config.yaml
model: "image classifier"
dataset: "single toy objects rendered from many sides on busy backdrops"
train_examples: 50862
image_size: 24
crop_scale_min: 1
horizontal_flip: true
targets: ["colour"]
num_classes: 12
arch: "convnext_v2"
isotropic: true
norm: "layernorm"
hidden_act: "gelu"
mlp_ratio: 4
inner_norm: false
patch_size: [4, 4]
conv_stem: false
layers: 6
width: 192
kernel_size: 7
label_smoothing: 0.1
loss: "cross_entropy"
init: "orthogonal"
residual_init: "scaled_by_depth"
optimizer: "muon"
muon_scale: "original"
learning_rate: 0.025
momentum: 0.95
nesterov: true
orthogonalizer: "newton_schulz_5"
adamw_lr_other_params: 0.0026
max_grad_norm: 1.0
ema_decay: 0.995
max_steps: 40000
batch_size: 128
epochs: 100.7
lr_schedule: "wsd_sqrt"
decay_fraction: 0.4
final_lr_fraction: 0
warmup_steps: 4000
weight_decay: 0.002
adamw_weight_decay_other_params: 0
Rows from block 2, named by matrix and row number. Rows with one number belong to one neuron. Each number is 128 + 32 x the weight over its row's rms, rounded and kept within 0 to 255. All counts start at 0. Numbers have three digits each. After the name is the row's rms in percent of the matrix's.
# fc1: MLP up (model.blocks.2.mlp.fc1.weight, 768x192), inputs 144-191
# fc2: MLP down (model.blocks.2.mlp.fc2.weight, 192x768, transposed), outputs 144-191
fc1.61 099:111113147155125141135116122167154156183125167153151162130079139123202146162091144185106156114180189174131173125105126105086154122165128032163163
fc1.62 128:138139085170155121183125086142131160028126143113077115134168123109094126045104123154145114090150098147179199137160101104121118211128112111091094
fc1.63 091:205088091100140141181166081129186123155137121110113082168122112152124120112115204099167138136148107158109110131143147154087110147125111124034138
fc1.64 114:110095151123112134130056137141120077145111162114151112151111088149139144132116156207153131187103133094113099145074162129189163066170151103161107
fc1.65 105:118163191161109166115137113114111127123170107199099111133125115179125145105138130092126052108088166157125089153139044120097147095189162147093142
fc1.66 064:132183173129148059165098109104145160101123129212130102150187154141149084126128159060134136123090137147119081098168104098191171172129176127121126
fc1.67 091:120131137084135082126124119143117163106136142078115128128167153184143177106076174126132072157113156143205088188090111070100082128090138115136125
fc1.68 111:138157151144120090170100152130180055170149146108134215138096144106186142112145115139077126133169116174160100144106154180122115188090175184164182
fc1.69 096:162174054156120188106108125095106114057145174139098107088079089087133081093157134156121145163148110122067155149137184131140142057103132102081097
fc1.70 101:178135125095125143160143054133129098148124152135134100185049093116147193129065101192092122137168155097124154204124112081138127167133121124170096
fc1.71 123:084105118120164119153190080105112092094187105071110151151148106121115127149172095185123232146121140124125130201148148141132099060144168098192125
fc1.72 077:122104151078143161103159072112186111170175140120141102078130153101129145128119133170163137126124164092122093141122117103153169124123135097179144
fc1.73 104:127122141154165162098186195175097114160135187102119087104146113164189144135148109111124155139115151103142079127203155174113138120138169111084155
fc1.74 091:099146052181131079145103114140101109127132149132141143192143109169107128090133188106056083185148123133129145109101163060104123131124159144132074
fc1.75 097:117081081169145144106106115203166162140094153151103070165141104176155113154092129176106078155080089158153145163128055127150172078152092148053108
fc1.76 126:146112128193094110126086151131151103110118097129106086115124124102151111195110133142117177147181125112139090170064095117135125149113136101094185
fc1.77 128:145119135146090162153101104034184124110170146157129055212169150144085143114142134173126126114145097055127147126104113089178098110120128076082138
fc1.78 078:117166104108128122152096139124133131125165046118085082140133137123184131129116104088129123126118165073144092120165107168120147161140133123109108
fc1.79 106:120135149098049122122090063086132093123141173163127127147068126049160119123103189178116183137175110122133106137084149053098095131075098121147096
fc1.80 083:145137124105173144100090124122139138174134127128117075073185070176099092141141079142142159158125133178117179137091122113090110136184147178158081
fc1.81 087:172115188097070124143136126089191150118104154168145056164133111169115106128117078175088129123112116140157118113120143053137108171113098086107146
fc1.82 104:131159146124213148118135145078085069157183126115201121152109110173152087153099146119168102150160171219109164139179095103153076149110074184145127
fc1.83 089:131111067164169165080107142117192119121150151094119097161162105128154124110107088121166086165158124144125129132094159168133125154114101175088098
fc1.84 081:169087169105177090149134208126120154162129126087112148164158123146056124121173144150091164082105059122103088134121110133140115120091151102121165
fc2.61 101:091094143083103071113113139119163140124145131101148108136148075088130172126140110159096056110159082158116177098160118190162148149080151138121145
fc2.62 129:127135156140076136103107112183143124141182119137146124145133106144151169098116100098171104142172133182108108125171112144183096140169169127128155
fc2.63 096:107137133089094154163098078133122078072139115155175100104102076096145101110161140159142109129103086100083176160143095108094177120136178158097133
fc2.64 112:093137175085138147189151137104063092138117094117115157123155107161109093154075093187135087167096155086113147167156155124113116075130096153096076
fc2.65 095:148110104125140173145110110102161096130065143150143071111127152118160130176141138193146167088120114128098108132176099135134141120148101151138136
fc2.66 060:118098111111149084150139170148132164082163128148119084148124111103108096151157142067141122125121159152159088070151091120078125161070139113121101
fc2.67 094:066138097128144135111119149130158111128154131115121189117156172140173100099139085080081084149064101086078132124152102102129133152076092126122133
fc2.68 113:098105117115126113143054110122124101122179106132128078135141136124106154131076143178116113090118122088127158109104159199093112132170117110138131
fc2.69 095:181087066157103173088124112093105192127113114120123117172124056121135125128187143168086120127088164127132151173171171098111182121161113133161134
fc2.70 100:150148119085052133136140178137145154065139159145152164084177133112077160137055129160152131102127082167155159144089138190144160170151112132159167
fc2.71 129:173136149152204064143134150154155182119128099168067137106072128139123151074156070100162180118142169158137175178059174125100168131082075117100135
fc2.72 079:099118117101086137090136105147127110127126143043155157137178160127181166137135149114085127144111137167132120134083140150118171121126116182109107
fc2.73 106:143127091126118097101161192094124178081170109099121074158121108162117110090122175137181106160073115138056038173151138111078098164107189145090139
fc2.74 093:132114158103160132129171152105087110059127174133129117182172117132096131115173161108077112139131086156120142108143151186168145114097096152136140
fc2.75 102:105178166059151105132145150070115192163125155109102146134149087130143119118146116160092141089109152136162120170113114155152173107095177119162103
fc2.76 130:198133129099123137153157108083163126108143149140131150121058151106092115138127159158129139145081167118178151125166190145127145135136166126143136
fc2.77 126:113100187112064098136122165138103106048144120090149124085105113130150118093109099130134152117160097116133078066175115175025157120154123116135112
fc2.78 086:121070085131119144174183122175147088097097156072143111161124132149176114104083145106192133135134183090119130122186110157090072131132105174109119
fc2.79 103:128129114136129111142117104149116102132097211091152120097092139065060133162171124163111125084107129161115125073074065149084085119143178059056178
fc2.80 084:129105096085162045111137141142111157120137136151151112062095058064097128163147153103138117163120117083103137122164151160085124104115084182126169
fc2.81 081:133136192071129194091152092131094063156131099103129171147096145074095089161122103119168136048135123077147172136128139132201133115112159139125170
fc2.82 099:143132138136165163064135129181113051166088124137089157140126135090117138117208173107175116135126131084150129096111076109062114100120137084127121
fc2.83 089:156132106155124139126107122152208136077162056147142106092139090175099090156178136132114173141137206081159141107182151141076137145167090234121130
fc2.84 087:119185160159132200158091152177133101083146125103058161166183127083104150153117148126143158117159124143152169067131127152154128152199143116132107